Weights of a small self-supervised image encoder.
Model: 1.83M parameters, 32-pixel images, activation elu, depths [5, 5, 5].
Data: 203450 training examples, 5.8 epochs.
Rows from block 10 of a small self-supervised image encoder, named by matrix and row number. Rows with one number belong to one channel. Each number is 500 + 25 x the weight over its row's rms, rounded and kept within 0 to 999. All counts start at 0. Numbers have three digits each.
Before each channel's rows are labels from the 100 images, of 14848, where the channel reaches its highest value: "strongest on" is what is common among them. Only what is clearly more common there than usual is listed. The data: drawn small creatures on textured ground.
# p10: first pointwise conv (model.blocks.10.p1.0.weight, 256x256x1x1), inputs 0-127
# p20: second pointwise conv (model.blocks.10.p2.0.weight, 256x256x1x1, transposed), outputs 0-127

strongest on: crab; small
p10.103:518522484448475492494481478493486490469522456468476478507519517495492482468463521538523501468555480430488501512434504492495475511510508463492516495491524480510486531520495488510479506478475499520488447450458496515476517504476443513549521471502500484476513478534478499495511536503486500513488497481408494488484488505469527489457497526500474496497470493482470527474543484492498484525481
p20.103:499499489497497479535477522563521526505508499537516488492483461502517487511538504505535499544538492481498542436530470506463470506506506478493517458474522499456488501507518527527527515534473427535499543533498516526560473489507556472488531474541507423483514497507489516486499485460446520455455514482528498470502537507497483518468546505506530476520521492499542547469495513470501475485494

strongest on: snake; spider
p10.234:487528496497541498457477536487490480463548492493503489500493455536510467522498498433500486492551484481500504551504470518487482480507510505539463477482518541457462515502513496464472518503550500512500454499532476527485515490523432511487511490477473489487512479479493480538502541517526481484484456526465500489469459476505504482505544525472472501498517491499489505426510488498530482471475
p20.234:498524492512459486474519483492466504514478481489484480478509527507475491522500509510504509504526544515489518489459477472448517490479505508506451505512485510530478507482511489474505484482493504536525484540519558526514542463491469514469516476494486519514512553467470420574488477498475489520510502506487476468470496469517560504545447573501488497475507500480514470510501473522489546511465

strongest on: snail; plain
p10.118:491471484486484467505518536504460496494494466501525417485494471526484549487535462526493469467469498481534493488524455496483492548481507513513552513522497478488530482481477560480516469512549532480491474485477499528507506506500495489482497487500460493497511530534502502497499507519479479488510508489548510511481474490467536488483498491479499493476500495504520498450451518524489503507524
p20.118:505493476493489513468523492519498522493482503473500481521506516515483482480491545482484528482550511498502505476505473490483469532518494473480504528530519441432456488547496493491494523514489548496460509502513469519507524496507474496462517489513506494557528481484483544550503508511507488466471460504474512538524515508467451524501544484550487468506456487485524507473498506449470545512486

strongest on: plain; spider; crab
p10.105:498521538511484518495502588515499479502497498483488514496496505506493464507498521502484525449474539478504499529509513493486524469507482494502501502524520502434521490474474467471538532501483484457470506482466542510475464468483523495529505502480498550522568473481522509526492478493493485502488495533507509477480460501480464509473494517529517492482473466491485551401458478489501513462509
p20.105:494510481516460466509489536513494533526465501497507475551504497506512474473508492516472510487507460527534476481505447492492493513501545462522540482499525494538491499491505476465490503529515445501489478508469503480514549479491494505485523482515480479536499533461562434471515505480461501508501499477538539529518519494453473544561457442438510492520475505533485506493500513513485531524469

strongest on: small; dotted; fish
p10.3:486445486492486539503538484524488500536493471475539464510522480509485475494492479491507514484461517480500521509516458539496503472521478556503476532507495483466503483487493566485521478491531480506458523475536539519516509493528524524476458515479456461553509523513504490504519505522528502484516502460476513486520527511509517476491505516483502475523527481546502506472477502519500531517554
p20.3:486484511520504457483482503501489486514498516473498477507495504490515509475526506514533494517513494503484533452492492510479485478514486517514500470469506513496487502467497515514477477497483461470492521535544516484523502549453491514523509554554522516466538478506488534488476490513455475511525496505527475477493482501520556488508542509503517519509510487495509497508471458492534442455519

strongest on: plain; spider; starfish
p10.185:462496526477507531538512547518503497504518514459498499486500507470477495492495530531511516494496490469476511479513498492493519457508446492492503425459485514510508503509456506508505473458484486489490533508532503483484539495486520466493494488495505507510514483466498473478533527505510527508552494523512460530487502518510437533487457527483509483512481499515524497506506497498506500460560
p20.185:488499509489507503513509518470491532507499504519538471522507496474504506502491532488508498480502484469533472518490507476513504511504493518461517551506504511482506482487512504544535516522480469474544557505491472535463505497428535506451534554493489465541488484490479543507496456487532517497527442468473526565476531546486504524493506501503523540525462556511505510483490491523509553501529

strongest on: crab; butterfly
p10.1:512513549476508467491470500492492486489498462516492437467516508507471485512483520533521457496520482462494476500459502516511474510490514439476521506477521469505488518475506518525496514511468478489525495441491474474507510480531471499518505468483479509478456520463494460525507492513492516482482524508392521495497502475482462503460493536483441500486477503537491492540549452501548477470490
p20.1:558473509515508502553527515517507483538538538528510469494476455477501507531520484484529506502512530497495595483502505551488483514467515498456484478518493453501467535509530500513476555517535474500510508524481508490557497508468529447523472487535518399485512485499492525477516521505502500467447519513513508482487493492531511502471534500475519487504484500509519529505509494483470522485501

strongest on: snake; spider
p10.110:501492453476463504473467494477481458475455468490492501501529523502482441499473504505473508486479514498492504544478501458493511506501475482498460489508517483467525504517505521462472458533543516490533492485464451509514516479486478493470494468466538495547482518510488494521505523529478532529510542534520486508517548461498538497492499454493504506488500466501454496453461540509470528501475
p20.110:463490531519509520549484544476526530484439511483469484540517521515512500517500492508530510515467501523515482519481459514517501503490496503527534484478502443508507512523529471484546522489520540482456490514462568486450549515469472527469471510549487512510487544487558462513509497497495487493542508503467479501493466485521473548555501514480484514484526498446509481487463479528524539512510

strongest on: beetle; white
p10.53:512486513487525498507489508506496497488514491520442516487494536540513507508509446505503529539521532471493475545479519476486507468481486498488531491516484493485489508471518516538496515513497511510526434512521482480547508476536485506485460487435439500553493532480529502475471538542469485460489497496502501441486517521483495496467511543492456443478488540509443484511538510478508489497433
p20.53:476514501504487466494517500511506521495486497477523482504509524498490494493511496492513529486541512517487489487505481478481439498551552496492482511510537543530472543500521505454512537531505490516451528549521519545467492506470491521466551557480451514534487481409463533496495544510479459499518508449501478476549539507509512495531488484491523536501519554494493475522484545485483550495498

strongest on: white; snake
p10.84:498483506524490472503535444495443540508465503523498461471531486514516562495478482507507507554493472478481463479470535518496507474501491491484529475477493499513529497515471530482477458493453491506516542524505477504446495517484497463485502461510485468482456530492491534463504496516520500522511519491526503550515537493487484491517510477506522508479470507516475533570519488520478486525489
p20.84:495480478508505492478484530486486445519505504532491512508491489520510480478496499501506515507477553495513499513464441517554491522507504490513493532530455470485448517492503494486426467480517523494524521505526531496517494521462482526483483508483486525484513491512452528469493527530469518489503534495479513487528473523521484504471540468466475526552519503535507515478524503483513456507506

strongest on: snake; black
p10.200:538525525519507498509485527486483508531489459524519546516540512522446519507430481492469502492523516477521449480507534489472527514497504490451504538468486540536498500463541553519476522507490518514506486452516461510502513511502473463489506505512491497512512504551493496505522525478468477510530497476439537530492502529510501474508489488481515528518491513510531494541546525497527497490517
p20.200:521506495497519481498533507475482451509539521474486502513475467512484521483445518471505510506508503511483512472505482507489528505494519497512461502503484489529483499518483521506454513497511472494509486532525476484476504485467510479500507524483499473475522497496457491488505505533489500493463493490487500469505492453512468495504522511495457482457466506520493486487527491496473481459496

strongest on: jellyfish
p10.55:469520518516502505518484473456505468475514549509465510503471480522477494479471511524502479472495500486505505455496536490576474543486482556464533452482478492489513475522496504496502509510493481488479521514497505546500528483511475513484512485496468507547475459484512493529531491487442503490445473512495533500475546492506446491429484517515491469502512487509498516483504483486513508468455
p20.55:449538527510504470443441510496489477442432475500518539513496470504476515545517461508478555498513446456462479504519564475468516470512517547529539502518485490530557484450496561524508423456435491481493484479508472485490482470506496481520462506540498498485459465455518490475466506559452489494481496494529502493530439523515506485477527476528489477532489487524464503507474476500459513521452

strongest on: spider; plain; pink
p10.127:471522494516476462478536499500500480500502520505529509503486466432478546470500526512511494460472496544503497478502515493510495496454516503523515485506492473484554498530467541506513517486459507457493527512437511486442509503465491494466529459545496485473525458476480494503493481466501518513507513515498521527495507489506504524451461502479541503520518449534482550494490484531513484511538
p20.127:507487499475503536478511513511521485509496473554516496502494516495497444468477514482499465515459445493513501503473529521512570509462423483535497482524473492494472447463444486493506451469499484518544495479449473483505523464540533508529478474514507520479520535529509485488502466459502517530493509516481514519426499424500484474510482513481483503439509450491546535492500503504508496519503

strongest on: snake; white
p10.42:542544458517481489498479512475490476545490498489515497489526460498503473472479491465480509458567506524496534500510529488497486509487506497453522537481498457499456515475506490524463541498514453499501497527484502516489461513507513497484499489514507503494498499576506494487529511481529504534492478484514508534511521473486548516473526477489503552507515479517478432500486516491508507502468
p20.42:488474509487513528533505518526505553516514479527489510530509506472497470497477478535529492505498546482493501484542497484515474523481498491513506511516509449495509475475499479504534522507513517485466475508495459524530515487505494491540473483515521496515490470513532498490494548501502510509467492462516551544507503503510484515490514554526483522541467497521487486498478507482496518503495

strongest on: dragonfly
p10.201:455506500478500537483494452494509516515485492477501538478511502472502492491519497467494501473532514482510515526465474515547458530512524512509514499478518509518488495479492489533487489522536505477517538532524480504482483481533483514499545508477515475519501477476510520569502498506475485525412497504498522472536501499546508499480489510520484467513519510481534488492544489488522463493472
p20.201:467513499509501475446494425515516465483486498490504506499521512494512476465498531541525452514475506528482535454452484543465499520513489489494474531525533499496481480571517486481477595506563508534512511548554482536582492508528529498497527465502522453516529511499443517517557488506517499492496524461527506509520479464486526506501506506500500504493473469472509476503523516479487467467518

strongest on: dragonfly
p10.202:475507468486510514488499414452524466520493522508519547480527543490501479510548518510501496480485496493515460568535532489448486485498490476474503498507479505520503542488530459544500476525508535468487515521516490469507504490489498499515525461447502473494506481425447474479486522501511508502520494489520449486485514538500477519504480544522525504486496479498472535484495533498516516476507
p20.202:526492511498514489480457477452477479469495488468480532493469493484502524493462511470500493482454518503480487470504471491489515525558483431514503475474515461501481454481457505551479492457533432492463454523479490468508569494486489474489424487490509453474520480513564497513479473521470525469513482506489514487471507529516495525524491509509489472555478514535524516459462521503493500460463

strongest on: crab
p10.189:504506471504507493514473491486478515487456464472506544498512485467519489495488486459500541525540537486480545515457493477491446500509505436516506507446504495490479540480495480518461514502524519482500507486473518469479390511497480489520522492494540496466475483499475507510484501493481499511450475482427490495508504493481538488492479488498489516508499500467512508517492520490500457496435
p20.189:454468506475503539455503474506476500485543473522509527518499549501487495464470496528527455508461494463495522505504547506441533516478487492472497507498484489543462423538514414507487536527585501500512470525508485522561503494501529490506505464486535506472514472471497514485522543522470518507551466493535551541528493492500517517506464501503518485504455463520505495434526524501438510515442

strongest on: plain; butterfly
p10.46:491538505473481501485454428520510500493467484505485473473546548468477488505477496516517513464521503511523509515430493509478464503505489468503458499516471496507494561497533527533484501522471489476542485446497474501535485470517511495498527482476523505475466509469478470543489521498454484533506481493442472471498506530500494500459486518505465469495484463542515449460529517487519529505471
p20.46:514524478474514494510527515473502512498498488469518472555510560503519482511512539518495512467528474527509478533516522487510488473524515536545491506522505578544488497488491517468533474531472514478494522499491491524462482517525473574497555534489470579536499515485495507506511505487471505578522480509489469510505512478483503494528492490519497577475511514479484461489539476528482472508483

strongest on: beetle
p10.230:522512497487468455512485450477529449479494480525493474493496521489508500503455475518510500508496483493471495477492491498492482479489515480489535467478472458516505567508519504530474510548499514515497415495501456477532507505541477509484510452506427497478487493454466509483456510495471441418491488511493497482473502505506497505478481547475472473455475460493498491495502460512531490461468
p20.230:511511492489495491505494505527504493495526491539485440513484499477487476488480562467503476510511523485500486501460488496504472494491478497513490527530512527529481536492494495496484478507538473533496505486525469552485516463524488503456510584499438475507517434507511528564514509537497473512489524499507472508562490491510495524489510494547511506529544566489506472473512484554486506515511

strongest on: turtle; snake
p10.51:490521509530495484483466478504496486525530495498505512469514519485503478488461507502483483488542483503524526522491535490530515472502471484447506496503532514463475535482506494509518519499503489452480500493484498489492494448524474510498518455534535483465527507507499521534473483482440510501493523472443489491525523501516538466468486516508536481457472462454479490496505498466543476517454
p20.51:524527504488476497521511498510479504510527503503491523513482468491467511502508503504503486482498483486493480490502484545490488500526504506524560491496468486506504476525483477479507523471532491488472481493491479447482522507479479471496486455535493509481467481500511452493515485483473482468505520498537482529478469532465456475525544459491468459511495481499469472481493526472480488488500

strongest on: dragonfly; spider; black
p10.36:552543531520489500539477510530473518530538513524483496591520471478525476506500512507474488530511455444510509489500481480514503531486488487449474500443479494518469493496543465487492514498481504507568531465470455540486489479475511488499503529502527480497529511568499478501454518503475470500521517538500476498485491492498500507495498489480482497555481500469480482507519509496488480493495
p20.36:533472524474509494517533510497494471517494507416508502506489470474510463502521476485491500510477506543480520494481524529473508499498486497498514511408501469509515497485491516518521496510509468529505531512491488507515552485503501492487483525501497495492514480506469499472477498532514502497538511479563489468443465508530511509510490523495532499474496487499524510546446503494495509504503

strongest on: plain; crab; beetle
p10.195:512512498501500493519468472494470474495500489541459503480519520492522525498480440487527509536526511478498519513511496485480503468498478481487503484477476496468474530481503541490514466527508491545512455511514505484542520491520476514485473487461483506495481502458523493506498562531500486477496486440455471488503502524494494511479507529455461494471462488525496451499513457491484478479458
p20.195:500483503515520524474519493532550488509540498544504511485507487500502522483493486526508495538475519499532485519525518514499532513501476515496496505488534486497502454522505486514500495481491504522535497417505483463495494486532558426551477461523550471517514532582498502476517504484542552487500518519482530490507515473509483501452495536479487486510466476537501518463510500523511445487544

strongest on: dragonfly
p10.37:478486521510495477497487441482515451509500500489556527474468500493481468509527538485501482484481473480472453518541524528484509477506507464481464491475484518514482537507502508515430470482548501489471512501477492483518533481467455490520528465483445492517489490441481458442470484491503527457536506547496488501485533500499493488529475525508518497484495457470500510479502506431502481476514
p20.37:444495518500474479516424523458478541491503510491491463513545487507465485494513460491460523511492492517458497477485482451507520475502525505440479557520494548460516515467510490519470454516472535483542503452493500497491490489500526496485522481501511526487471509525457520457480472487522493479473520509489501520513507491520517486435483488496522488482511485537474501523485501485514454537519

strongest on: crab; jellyfish
p10.215:488500506492498471509486522498477497474488471523508540542506515478506487515481479530492521493509533504489523525419433478503489486510513450501451494488486529492459541483468511488492524489510526510543439480514449518457457505493443469492495506527466494474517460485456499493482504478484467511482450497450489493475496491517512451476469493499537484534505473493537496534511496479529436489494
p20.215:497480496496497459468480469485477490446517446507519508540514507510502483517449504499514492518497480493485515528493532487431487450533494539511498508486552503531506501536583509507449495494521520496501502477541498485553495503475444524493467507476484482514505510467458525477528494536472480516506455492503484470527469503515512521488457541511510494492464506475480440474511458556430467533457

strongest on: dragonfly; spider
p10.80:501546494530502472493465480476496504508524480549501509460499487529464507519451491494455486473506479504496507518551525499535528488451510544432510539451495499500451493517529523499524486516513517474476499502506493515519522477486499511463537482515515485515508560477473518522500508485487502471483506491459528560517523498495470466455476494484490481466504472496483472497509466465540453492484
p20.80:495516497489523504472520488473479491541539514452471448528501485510516497490483516477505550491456533528503529483485526475468558506529464509506476517541464486499457479497466537533454485506497443493479477493523476488516513525478517499494473523476501437496526480470508496484514484553462499494455501514479498511536483494507540508477511509504514486509475510496522495501544437518449473506471

strongest on: spider; white
p10.102:511534482482498520499495525495496489496481503513463459497494468503489496535535476475506463513486503501529495493511489482513482530520511515546454455474513495444484517522476488493503497528530496501529472499517486495490487480543490521512508479498481472491495449501519499502462498488472481527464493520521506501457489502478525504458525489520481464504477470515501490497499530481488530507510
p20.102:484503520531501456529491489497493537562499502484539470517500510517505535516522559498530504500535494531548512506490461534502513487509519501483539489470548508491476481551549535484504479515487456503554492487485489480511521544485501482547541454492518519528490535514493484491540547492514518494466563517553496482549510463522548486492517474482503532530489478490480495540531512491495502482501

strongest on: snake
p10.121:497500486512488525484491535534476513500488516506510508512516506517478501476488485463487518504481487499498510510486478498449514462507505501543500504503507510433478537497479540448490485534554505475471446508479524479515522479540482470487508478492462483521501475494527507549492498490473489494461469524470529531491473444521512500471537510514516533510504466501482521454491476528519501485445
p20.121:478486512479519516518458493473495547489525497487501511547520488506511486488476508484500510508485443520502483485542467507495503489542497458511508468493503468516484484529478482497512525530513522487482516482459506484477505504553488478514515535532495511508540491505550463435529525509501487455500471485565517508477520552489431534511506462536493549486453495499548501509476479469482496503496

strongest on: dragonfly; small; plain; colour: white
p10.155:521548504480474484481480490506497513516453429494544514499511500472496503536472534476500520484526532495506569498510520494501491483498506508512497544478504485508472512497500529513479485517507506513487501481468446467518447487486489500505538490489495530529473492509494463545540496489510507543505457495469502529503493535503503480452522499510476513466490487539506469498536447506508522480482
p20.155:507515496510494483507509483530490497543577539486477495497485428514471527503454526451532505535505501489510513481501480527506507537506506490494523483532485500504494547558531510491498491501558466514475499526520485496516540477503512408473491539482466400498533494488491505541519484498525471448462520493505477470508475497491490493485527468466542455490494532488536508536512529514501515467534

strongest on: small; striped; turtle
p10.188:517465534479476503537481476498465516515441478507495484493502504489476516500523458480534519498504442490536494497481485477394518513490473498495483494523473506549471495487466567497500483487500495484546458472523497491485527530503532476483466518452517527459490573519491470503510510544467464480592514510478456494510480536475497468480502502455478492507506508512518477472478468504495489486531
p20.188:413510478544506499483455526497481512527475521503530502534501452472498516498466557549482527515554520477488457534488456514491484516473551486541489560508537492475453487530524480453470456486534482485519515484498510503500480519468463517542518506563530490510471440523499495455513508527477512521495452550480519533525464501496503501488534510495493503481525493532430491494513427488467462553483

strongest on: jellyfish; crab
p10.95:498497524448477510515499479494461499455506477476530445478525524489528494516523470464508533523530470498504494545482521529455490478512516461490529514489477501548512514485451539507498462487535479491551488489533489482486518473496503514481494505495513472487481513495506479529458480488478485483524514508481473502485466508478550486517462493483507483477494515497470468528508485501518498500521
p20.95:440521508514488512497526550553514466542441504484547506540527511483509502536509537497495499478510462495473521531523493539523483470483534509482482496486501497514504538512509500484489526518503506505558488513514510503528477485485509492529525483531485481513474456523489504499547494509501547517492442537487506520529516506536507518536498473506487487504509491514475540442553462522497537531494

strongest on: jellyfish; crab
p10.112:509507480466489453517492489499459483532457444529490538484513484499534499474503500423497489516506518499492541518486549483480468513484478438526484504463499486475469532471506512490496489469537505487487501520495487493475438490492481474495463504479543527459530491513491519483494504527503524500508519466446481522496515526459516489500493511457478524489482515467498471499477497465463446479482
p20.112:465478495482489541506496524572467477530516497535487510535518527489468462476506477504472449513432504513503518459483535489473511485465492460446473492510481501491493466485473448528510513535528498493522464472498482539522493522517505491479524475501533507456504486504495496519504516516488508532524511505561549576489502481542537490514463513516529503463477479481503488482523519508477514525462

strongest on: small; dotted; white; creature: snail
p10.14:477550490490480531518517481467492519519467529501507496519535457499536497515522513497536504494490488515525522461467541486474469523488478486493552457530497515472506532489507493519498496524499481528457471490511468496499456545481501473506460534504508532479491513558490487503521482520563511526494499493511517546495533502489541483517538468488521560508520482508508518509458548512500525497472
p20.14:524570486490442471546494496484442526522487520471511495476494506533468534532484524513530509480523490482497507478460470480499489447508567486503475502555475546510478503522523503461508527507496506517491512510495487500440497493543485538509545499479485532470493521507482466494513477489495482471530515528526441478464512484478486495505495489508500510428523500466499478490521515504502474515506

strongest on: dragonfly
p10.133:481502483510490499492505493444481475538492469504524531482509485499498520500503512473466533500526510535454557494477522523523477485476496494515467491458515484477467528465487494484484474514539527465501498510465505467528468520458489477485517483529517483467493488486446513502515523481503526502477480526479506509528491502486538487529493504471536516502520478491475519522471476483525461492474
p20.133:499476501485528482495512479427537495472479495473503471507503469505519509514479562458497518488536527514508488529502508499565555511520472521503501499480491527485514536476484548514481446482467488522500519499514520501477534492531525498491480542496471499518527506549505478495468447491510476534506543519469469479491459494479490467491498478498527480503533509498557528552503458524526463496531

strongest on: white
p10.168:479508491488496490476485515501497489510479535498488557481496482506515486465500522472462498447469476480491516503513521465451485497472495532498502473527497496449498481498498489487482502487501490456488446498480481506503515474493470516508489486462478490511545514490506513495463501508445459462488496504520502473503463491466533483484520494497480454452543475486465516489503506498513489552427
p20.168:480506470477508485485490486515517496513483483458535478488493466479508468456550484538480485515538524507490473469489474479506499521513514456542483530499533493489500522473537486471515528495524497509498523503470513509487510483518496540490500544485476524523496513464494484478484497476511457499478512492521501488507489494497479500515491521494493532479515487480498500532492490518513512505510

strongest on: plain; spider; white
p10.140:505548472498512502532525509483536469499506539506494519485506483456485517494510483511509493504496471524484516484518526505531475484502507494515513486477474478531517486519481495500487450496484521454510535532505520467499478480497507532501510492490523494491484454486490484462503569496537504540480492529508472489492513456500454530509482475485537523520487480547444534572534485489493513452503
p20.140:532506514495501469516502479491511533549516565490503467476499504502493501480540482537518536509513496491488483478460478472504523527528521538527480511502483497502520515520536514503516536494497492476507534529482495494512511496478497515511535538457500478519481566481511484511503519483492504494484464451471463467477541523469489518531529521524475519540513554533490474528494553461530526488519

strongest on: jellyfish; starfish
p10.183:493527530481481521498509514512499488477511541497503509472489492534478496503502525515501482489477492519500488453476527486508519491535537521506517475512507527499515474486476508489534537476426483473490506517505515514474541514500493503537496520522449534528535472519545482543555507513493517505532501543526532541445487494481449535477524481513518506489525493527496524472486478537531538469485
p20.183:483487520489487470479523468497515488475449491476504510458504504524494498523515516464485452456497507556483517506483531509477474475517515508461504495519485490473508478491480511500481479478478525490489538488480476527456466465517538447499477483520494484486474499519450497524467489513524506469506513514469475452468519479466487505486491501558471479462556481494499534514470522448531518486570

strongest on: crab; white; fish
p10.59:497580524493463467514490528500480516509479501523532506515525487463498509479490496509491545468547496502494501485486499470475493518482496502515520527490476448499491536537472518523503483532512469465521486496425490496511508491482508473501519492483487489497492490530495482543510544488523494543492478472522528528490524490485500488497518468495511500516509466501485460516511499501501483492469
p20.59:504503482460526503521479484518521463436556449517489483495506488494458495515479522466549483504516510493476507489442464509518515487523470482530527484537497471487497551494497544485498485492500488526502520525533498544489487483495498502448518523502479518460528495496509483544496437481498465478472521511483434445478508491473483490481531510531492485461555522454538505489487519494495532488505

strongest on: jellyfish
p10.154:472477468474509524496507495482493495481499477469489499509520518530543514523491503515463471515519526468511476536490422482471526474525498496521496503493503555503515508435490503501483528457523518521519471501521507487496451525502475469534484491489486473484527481519464498490443503538521479504502498462473457459519517521490511518533488527508525518505489484516486519539507520517515516563556
p20.154:564520515549507501465530462486504535525534533513492487511515515508495483456509479543498502520514532459528546513506518532486496500486500525478499537489543517488537527527524506508479491547486510503497476500520522495529512555479494507515504526481512500544490506465506558500533545533498496523498476487509528523533523499517546506491502514511533524513483509511466468528496491527466505518485

strongest on: jellyfish
p10.23:489484490497522503488498500478493485518505495479531452470480466518479480504527518476502489521476471466518492533495470492529491488512518518503451501476510507453484520484513482470487511505477532518496515469527517515484470494514504469507533489510484522487473503468500459484460530518535494478481507532470483459483496488498537454479502520486471501496486493493464543517513499474550493498484
p20.23:532507510566476505499491507468482501556473521477495469525499491497468470467490482506455548490493490519480482474508486509497485506452514511473475488484480523484499475511510477508511543502473489478496478486478453483477503449494495455515511482467490476531478464501509491467527543485515494489465485468503505516488519497504491493484502476499452508537464518476473542497505484469488502505509

strongest on: turtle; spider; red
p10.16:510479516527531508516497517480506484477462465439502533503497540505496505503523503461499513484498548456495528489536522495480533453506486488492473488513485493568467496489507502476513500501487485502466473490514493482484510504473530490501477497478505508535535485513486496501563483485516468533516475519496483444458509500543504479469495520456505486521507518496456498492490468484502450457465
p20.16:480475507525496530484451494537505477492491512505514456536504482521471491514480511500464499499509559488527442544501514471482510503451516536469464562544499512475549504490529478481489509476509490507473439489482468487482530517522493523484509545496480484507440464513479463556525527492484489502485538479522501512515488481475428440469520478495477469522486527474473493507480499514503500564528

strongest on: crab; spider
p10.78:500520477487520485468485510488454476508481482492531488503513479489503478515530465492546484523516506491482496536498473464472453513480499472509484504484538498436491516542482489451472490519573483517549507502525486462522534479526503473495452479505509482489493517472492536487485529544488507523542507476487529458496483518498488505519486512477532471493507465504506482522514507474494501494493
p20.78:552500495494492449514540485483485530546507509466504520503480522475523504531532498498516492484520487534514534476497544472435466505506503516498447472492523473571465502499489450517516550523494461535479457549475465548555485520540493474496502448441493499522537509451470492523493520488528507514483496481576541475548540497498539500539470450535515526528466469510523499539503540464479560516486

strongest on: snail; plain; dotted
p10.162:474524505498498507516492514525455528486521475498547446499505473497493521487478502523542487468492504513540547469494464440477483526497495491487502513501515498489505472497505472486528462520489486484447490456507495505506358522481497488501495522519519516503506501526495484523510502507498484495469482479474465502499474437512527472546508503503533509489549462506522524508509492522522498513502
p20.162:512487476463483491466491481510478525517474502509503499484481483466500502515519492511508531477460529420551491519501486471491489531465496488497454479527520462463500498494512452482518554482490498474460471528465462492501546470482436485492496461486497512490490530467542476541468494476504472488510475473511523519474521520504465501519502498471470501525474510509504526524466544469473502472457

strongest on: snail
p10.178:478521505514536488543499454475500477496454493493508508507491494472512502491484491513505455470459508496541495504519488502476513505508557478475494442489474547453509550487505557491502483490535493528508542509524481509461484483579480490501495517522520503489502551488483463532441475507498453484493493496451465494484506513495563500524499518501506503529519487465465534517455521487498494549482
p20.178:480490511495554530540486503525536486439514497507533464490480502466516515539494466541539547492510467476538453532546546495506488524499487486535500500527554518500527496535514498505555534554515540546514501561503522534508528517541505549512523508476535498534506517487534498499525468482490516513499506491520501503497492519468480531550474537503486542517519504526530484517484500529512540532531

strongest on: snail; plain; butterfly
p10.44:517492534515509477548512528517513511512512482496508506469480468511523513497483508509514497502497458467514509474522496522444479462475517485489571475482535491499462477482477513494500507492508481472479507480479519477478499509534473531475492508497526501490510524504502491534468470472495478444495468491475517506508523479526503508498489518471505477469421474458461478460537484439539482527463
p20.44:537490487492453501521528507477489501520519493471472477516507508508503494519483489500515498532509543519462460511436475485556503531486480483499516466494486485504500539467534544506498483499493476492484538485517546518456506455476514510462513501518466503477513512509507399498493460526496503475518501485496465503497457514501496555521550532465439458503513508441523465533472515501502541465538

strongest on: plain; snail
p10.124:470557488471520448503482492505487508491477533519494516479491464448462492488515512517478482460490491508499498500495502443508488496482507492512494494499499463496509500514491493495517499521514490447515514509505520545481501469485466481492522498483517493457500527489496473531491477506449490498529510533531495515486461495498523509551484484491499484512538500485484487452516502506495480497430
p20.124:511483525530499478509478500490490486469501486481482487497518507492448475489476483474480508524515504530466491497474477475499489522523475490477512523508502449481486502502517495492471485500512465496475471545486521514501500471493464497477470490478503491481500493466495459504488457472467484475504486485481486471506505488496461488500491529510472436516505495500528499507453532425504514508474

strongest on: crab; small
p10.243:502510510494518500507501514513505525477507518525528504483523482526488485510483483486507478488523504490512495517490504457489508509550521458503527533479495506515500536522470544533449503529514476502509477440459497498484509490496449508548538454521496481490526520524493464509526533489494504541503462473420506525487496489536522461518529509531488535453484510499487469506494505494517528524512
p20.243:489492498503453523501487518481464496492505498475489498515500491503476539520510528512498464482522488493536479529479500502506482480514519523492500471468514532536486508523478459502520476496518536503502448518442504492466492472545478461517496495504473509487501501486543474535503494472511504509507482516547488494503509485484512461494490460459511514467463496503495491530539492522496493477485